config = dict(
    model='image VAE',
    encoder_activation='gelu',
    encoder_fused_qkv=False,
    encoder_qk_norm=False,
    encoder_moe='expert_choice',
    encoder_shared_expert=False,
    encoder_layers=12,
    encoder_positions='rope',
    loss='mse',
    decoder_attention=True,
    kl_weight=0.001,
    beta2=0.95,
    precondition_frequency=16,
    one_sided=False,
    adamw_lr_other_params=0.0014,
)
Rows from block 4 of the decoder of a small image VAE, named by matrix and row number. Rows with one number belong to one channel. Each number is 500 + 40 x the weight over its row's rms, rounded and kept within 0 to 999. All counts start at 0. Numbers have three digits each.
Before each channel's rows are labels from the 100 images, of 14976, where the channel reaches its highest value: "top examples" is what is common among them. Only what is clearly more common there than usual is listed. The data: rendered dice on a table. In brackets: how many of the 100.
# convs0: first 3x3 conv (decoder.decb.0.1.convs.0.weight, 96x96x3x3, each kernel summed), inputs 0-95
# convs1: second 3x3 conv (decoder.decb.0.1.convs.1.weight, 96x96x3x3, transposed, each kernel summed), outputs 0-95

top examples: dice: one (66)
convs0.12:488441484460465480541477412518511508568514526486474485519485472466511584419524462428477500481546598423548488452499508461511490471485622473503463483421487537544476480506529486442523507545583498412546520549500503538462498491467464469522492487467499445475541542500521560555493481519464468497
convs1.12:510547478467472500498451547492477501465473509507445521468438479478473480482518582542469601525541488617515484491429528546547549546588509477471506463540591412516472483477510543508514486449477533494553496490516491513554520464506505458437490516521492408535430462508518503506550433547537527479

top examples: purple die (55); blue die (52)
convs0.38:522381520521501463539482476505549523456504488444477513527472423445403546533510486490468521506499464460528526564467547538541522480512449493418480447509515498451484500481505525495473454627427541511520554556583455532487492482492462439466437480502487508512455513514532515531483490419460499476
convs1.38:478582494515495494472511431488474539579551454534427453509519451522523424461493471483528480526446526508503454404516416439486458510466517537490491556480503489510569467517464436484483515454543510470494520493462391499507507598511465522542557539536477590505529507569474480508547488489502503467

top examples: dice: one (67); green die (47); yellow die (37)
convs0.26:558430530513534514503524479460490476534491437556515483506550515542514488525440494469512507464481500479593485489528471458526442446524372520456531491515475487564503561561424514454457463458456510499555532452434421494441472537524524469528477426463495498493528511522521533507434403490538503486
convs1.26:486528515514457456548450546469490517583464555455506534482456490478563557499514483537533542461517486548477516525507552525524561499513514458462431542484487480418422485441568529547552551559434518540476501464565585485487475446469468519452517584536515444525442451505544528531541526487509482521

top examples: dice: one (65)
convs0.60:552492535545452467482478454562505499502420475513468580537427470536543492511545482446498546444437517446474535439483446567488517466461569545480549445516516518515513527516508550448474531506437513450531462513534557515542481519501470539554583560477438472496472534478507602465522509494461493451
convs1.60:468446460500573525480522504491523485489473494537537462456504459527513454518509611479507510577552495520529473550462497481505474475547492430479565498480504499496507574535475491535458444495527446581490540506472459494431485480528508484459452490477521442514636443467557417476490437563465472513

top examples: teal die (43); green die (38)
convs0.76:554538528558573524467483434578479494479420496497454524440521487477418498455477500451536557545429456500518564508503519569539455542429483484479499502532565519516463481495451510507485523512486536494487451579486486561471559506556535414482442573525502474513489454460468442485507530439513492529
convs1.76:424454508479477525541498509484513519555601481532476491517520515554520455489570498482502459480501505454408457443534470491446464511491559455465492546450469514449481526468436535542459502543467448498497477519550502424530487534451461550598558419482536557552516516474422535471545494532476495520

top examples: red die (42)
convs0.90:475397466424453466556463453574533481488493507489507410515497523572502462473528446399466462531503521488503494499482542505548514444481597497467473466443463536512504561530486494513416484573518525451472444517477482550496502469484511469492493477536473572479468508506465554462570467562514521471
convs1.90:479528501504555453407457510441491533573448510457519506486568535450435538474488491404509485466509480508536491405531484476511498463464428557520526533542455468452484524491544515436555507465471447542495562580522485398479501476527493553494483524517550481524499514500550561509437531524491549530

top examples: blue die (40)
convs0.52:504403526455472493478484502510455497502477540444473507496521456568536618548444469420486580515503578463492434482462542459490523469512541512536534511515506531523403491514525484510459463510536580448514530521468533453474553477482496456493470513477441477492496501470502554433524440451469506420
convs1.52:392440510532562512440476559518556548469515531437556451511516462417510452466475479496518438566579534496540518536422525511541508500545431476451495481469456481469553510533515550466503497556550450482483393536453514540483456526506501506500478519549474534506543480518540515492469483574490508505

top examples: yellow die (34)
convs0.61:492477533504465486508406430510494491579490465516490495496527483465521497503491461502552480444463505490413492482503514556561430494508474498467473556482446513560508468476486492492474521537426465396467506455544539516569558510536524448555556550535520478467499430444508556544492508536609442483
convs1.61:515545467522491491492560560446475462425479531521486511465464524527481456456535585508491458559484545518573471489465446463476470525532505497520513502550562503503502549512490555504485489508476518592533483484487497423501406574509495489412412438520427502451498541508548472515588468534461536490

top examples: yellow die (65)
convs0.62:486520462400494473495485485514524480500512441488540535536420483472487533498476422519541475531512570469481522507545523556479525563541540511521515530550509490516498489506525493494495434560436439480511521456518650522544479507541536499444560531530447553551542479527516533477544506535393455489
convs1.62:513513510577505572467511429443522484473551449503547451485553437556502479523503550489478594476387499542543503479451462540459541514489544529531488440457429520536479527509503494509446498446548492542494449579450457459460509515445464530569463510520479451522452519495539466512474543521532548519

top examples: black die (38)
convs0.41:479501482473427493491481348563499585466549479516447516590536405481481501422475473443507562463487457491473474509462576519524511475479551510486505482467464493452505519491495508551523467535491467484495580493501412452483541451523502470493512538466501470478449519587524477498482519519509526527
convs1.41:567484526503457531496500528488540469463496523492532497378486557514443573580549557516493386464469505515493479546501504494512447479506500468485507496464505540505473506488526556404439511535477535510496488437495522435489508521527536476460470449580475531494533525493484508494582525423494415569

top examples: dice: one (67)
convs0.50:492488515459514491533463443479478430527533495557557529423575466445510532546494421481551545442524511501506591511523464504427536504493445523438577567545457526476470470530520551507509507561524454471594510500492482491553499459457457447509524481510534586505505560494464528527495480482502455440
convs1.50:460541513509488509515517554511476550489536528486493477489418518589539420537515498471479434543475510479609482495435471517532549502453453450504524510425500440507538491532478571489482578541494470539472484431469473560453517540531562520526470501472408552491511462502490568485569452501486458518

top examples: dice: one (66)
convs0.55:537554531516446483487500538538493480515518514521536575479472425494501583518514474511481462531567509477522582440544544482450512518508446510491449526581467543499468385500505511571528481499501510499599514483515506515539511481513479494484475510528562574513458465452486521485481463524465404390
convs1.55:498499430445527512476457477436547501414524467510516487517530477531496456462417574535478562492467526530566463478468523515523487518520505518479524434488492498510556547505493515440471504453537533441530566494478441459516492538521501542478542571534395455532528519596514435526553486531528587521

top examples: green die (43); teal die (38)
convs0.37:455441466476520532513463401562487505495574497523567515504579511521500570509505489491462497520514571510501494535485483494505456455460467490496474506370525462477525524530503479504538438528459517511542544549431462512552511493451547452552488480468519508430547542589492578456548502549484514444
convs1.37:514521569521516564475509566462477519474481563490491459472500523457499534534487474500525541428465501475508531519485567523548478505505510608502509465517455523456434517511512603491532517524485459508511488515620547475449518468564459560476486485520459496523446460403502541542409521443548503502

top examples: black die (36)
convs0.91:490434481500458484503488301516530552489568514461421501535533385481487517509497466432511540514446504505521463511474527514530527406506537496551477465424511462470482499507504532493517481589462497524526528556527431525502500484460485477456479493482463502501475520528484499527525484499476511544
convs1.91:539557514532499529539451529487560492465444520485544614456504600480444499560500543537471463501544510484465517560483505502533502467515515500492569540593498525442494549515498597485507563451510463540485471472530597490488495461513505543439420491488519513442543500490529462502482579514497521523

top examples: black die (40)
convs0.49:498520477500536520553502379475500544541490487558560493479501525495521559550449495432521541444434530485515492499403546499489481453590502464520529395440445516501457525516520496486511512519485500559529440494512489505433489573522493465523473518456455422472459577448493553467466497528498504468
convs1.49:526507522523469534487510527529445511582478569507552526577458487501429484516634500533444490520515526535496548492532447508534520482440565498537416539523466494495532450488480528451487551507444534482523579497497462462444446493557472565503471539498533458525571510551478460504490500582479475465

top examples: dice: one (62)
convs0.65:530528489411462435492516641575476418518517511505492537512461540522505473409495520514519425568534523513441500496555486519530596537512532532500480491596512502536515527509503459498520448465523413479511472528494447519571516478499540536554489524465456514522486512459513544464505527498452483501
convs1.65:433478520546525565502499498445560505483547443477547446469544524516530461541514483386473585491484512466554489482441448546477458503546487472459531519482578429501482536467486565563407539521481554508470489559495490408558494503504510435459507494523506478498473466546510514544538457488537527498

top examples: dice: one (61); orange die (45); red die (44)
convs0.56:504501459514475477496510579546475436467516494502508523507433458480505494498485440627460527531510547492490560514523559518529581490558593489508539550482551537554517491520491463519508465452493516501530534448506505473517522561493529492528445469471486585476442469417470574444506455540434439505
convs1.56:503489515539528508557442510448486536472469445497558480487520493554516469468448503388556557440436443523493462481512500501558462507456453581475480471449480537466534468465550461500480553511491470495496626483489526518472482505480472486516466535514455429455544492537564417479529511446555521454

top examples: white die (34)
convs0.77:493516510474435441487508554535467488468487553482513564452467570493494506497424463491526545539440538496488440470456446452494474487456580556547470502577517565539541580457469465471511559471496486508510481477362533508489519453528494471590534488461478464456531508517523524458493484444490472500
convs1.77:462419518521549531432498553450553521536494448469593495566589444495486470552516477468497479496514414507568537447508550467491493504497537455425519542452488503456472489553529532558503484513542496454435524521501483508458439587570524492482443456479517543505499525519528555492452526560506488488

top examples: black die (39)
convs0.25:512474529511595517481449545538491464448454465565457440504525543489520571542446517516554525594448525487495520551575411485424544538462458498437496492539528532473486481479427469455478523496535478529571524530488512571533495504525507537476491527455514534451538528520425482513550494481559548507
convs1.25:489518480515485490500538475453522543555538566421505510561494450500543458501484441530510533465567493477483460518460564467565495498508556474591524534458555484531462499457595559540550515521543552554440476505467496498496598452464474448529501468505437537532559551441554529500447511483508493531

top examples: green die (99)
convs0.63:523492473499556448465530558497473413465441441565475479504460427557469494526454521469497528489476520482500475477500473466465471477483443496470581418496529496539498485509480503512453526400466463443509570433485520477499504545503538432604458531488483511532541560466491572483497504555483455430
convs1.63:482515538507452491486510597486502507504480531438477490524479525500548508417573434561500505493525458503487523535437597584569552491532549512535455536473534486515497496463512552518529469543496512506518433449571503505496509398501487562502551507541527470440480443435549567509537430480506488504

top examples: green die (52); yellow die (43)
convs0.27:548445478491592446467499489495519440499381481539428434495496392509485493458498491492531500503495545455502474418548457477500486416439522545499514540526529501589507527498519491470493490551506537461557530556481514554459477568485543462513480462460490488576520446533497536451484482523485458504
convs1.27:438488552525453473504494489516519561519496566443480534445495448488541553427486483506490518489506396506472530544370561492519556472564503443471497512475529463490498514473471537548572516473504436542487476494476488447506578453486467569537502512519494430437465474507571503511452547527509517547

top examples: dice: one (65)
convs0.21:518505500516514494488516581462528377484424480476461481477444340505475472493510492549490525548495487524507512514513482505473494496524463514495529598533523518511495490514459493523452520373500510502505540427518576502542481453512498548493497499490504585522473507391498513480484529458514514481
convs1.21:507562406470555489480496520481448481535416429551481490491497521497452475480429502466428483482517467447511450379526459435558442520469473479486490385490550533552537454471527463480520481532462517467517580539494452486457467525512498480499488505471485485445560509529476445522512478460493535491

top examples: dice: one (86); teal die (58)
convs0.29:560492428492481457546460518497473509504511441578500496532469454470489510451429450519463542503551505487521519460542566540458496514547484551488459466480557566520504570443543474526433471455538544406436502500454582509432489461480450481503456533476543426468554458507462521538470487531530465495
convs1.29:458465537542515495455463491492528596515551544448531460523479445526520512503548486517527470454459495484534524467510515515447511461507502435505515430569415494455475517509444456462527542556485499501551451548518482434561522493520565558546538415534529518544434496468499445484478594502429523451

top examples: green die (37)
convs0.95:458449446476478490525472433494522520451608498470541467500543443506496524458531490424444481508482505527519464493526548556524493432550530526478521469362430499445477504513534443490476461546523501478492541503453400502523476584492477448457508483497486504447524521532522591530510500545479483508
convs1.95:541506586519491524526499542491524588499428523448515563460476538503503572524497504522459448479508493456532525561461539489552503429498470529567495496576478534490484505526481535529538517560417461511522458462585535458507541435586539513488510508483508404512451489450528482515517518453529507581

top examples: red die (54)
convs0.67:565469512546512553502515441507507486456430434513504474526515457492486458499457514592473552540447595532445477467454547559578496427481452503520529477534552511521529475535410480483454497501508470530504534472528551477492507485386519457529480442483472456530517498471529520540507545451445505564
convs1.67:430458452536562493492517586496463519558476535494493482505472485469583487521467498509490538497539478429587569476530500511434578493465521518499450512527445533520496466504499465486492520569477508454461433448502426593491442513537478462493541572490487533490542500474500555411466476534572476503

top examples: white die (71)
convs0.81:539498481557555435481507485525466471556399420429519512533488469493504539488436523419541587465539443511552469489517496519453454433554468432506490468565474552473488501510449503454496532495521498515501487459490455538432521567474503447535478470484502532487507559468527507422448455468511434490
convs1.81:483545496475480401497514510519468551515483597505476445438467493465549538543545513508486499579562512480514477492459539510508501483521512507494476506544522466517484519450556474585520505512482566504530454526511454453539450471438550500474523481523571458541517452492530489594515399574429568532

top examples: purple die (49)
convs0.6:552438559476482445540487548500484519500397472476576510522530581510495563527499531498560494517523437456472520432515481466536554576551422464491439464501525499495542482532511571463476546551555496497579453470445525474419535511497491487512489476504478436504478516481551549494471493471454440527
convs1.6:412516422502518505488447450500523511537514537558433497527499493472497477506498493392495458548440553562523516446525485459473401507454447540498516540438426449566534499466447441530499476516471509542461514502539395484531471549468514524551520475475466472521461478543418502501500523513507526483

top examples: black die (55)
convs0.80:517465568487507539525463412457519559470466475516480578549533453492446536557531482432422487496522531451577553547547549526569470472529426445442455541404461476457512471508487445520439482561504486510489454521481492483549510488526523476430521483499496504461442509556508478504524545521502533487
convs1.80:558518401553466466517511431521499484506527499502532458410512546469526483405420505530515538509506451553531457449464500565450507494478555573484548444557526513474462518467479482447522541405509523452464525529498452509473526479488448522519462514513513498571529497486528528494483497532411582495

top examples: teal die (42)
convs0.33:563509565580543548505555406521468546519385505544415507506469651524505484502496520452518511470529522492491514478496501498502505539428523490493450510457497506511476549494523473485464514483524504509518449546540504531462495470507466491474522517492487368499459505572505444478515515492551511548
convs1.33:458496476492473475503411549507567511448534518521511471457566410602463473531519493608554508493464514512465488505534488498483522464488480469511536536553502497497452491529410550531514517536511503515522416458502486515526480496521529505523533438489527626503557503419471529450470495460451528456

top examples: teal die (42)
convs0.93:511472469455498475509509469487536438439578484487460515564496291497445531546491444526389519559535484473534495521461505535531513470552523529499523496524516509477442486495497511506514435552507493540489592496505454509478504483509460465468442500514469513489490474532462543492530499487520526455
convs1.93:491525524554484491480501510507478644554571522445576487443439424470538496462430516481537464533487445520476545519497487543487511506467439482463532478503464480455515522495520496475459488496493451446465403573474509540515528519524511514580539575503537526497546540486537531520413503552467496510

top examples: blue die (47); purple die (40)
convs0.66:509541538508525475555508517454505522466414476488580478538509569554456502503496508490498500527586407443482474521498558470564541457549414548457451534575520474526437510459456491575519455463502458511489491538541514455520487463532442486520434431501532512437518501483544474550496519445490457522
convs1.66:550504411520399589457466499476494520549560492542485467482518449483529464460460460512519529475448522509485471472487349498447473514436502475522527517499502439515474497522450481483512520497514516422452526464451498535479488531447508511483521536453465613518483480446523568482530466487522551518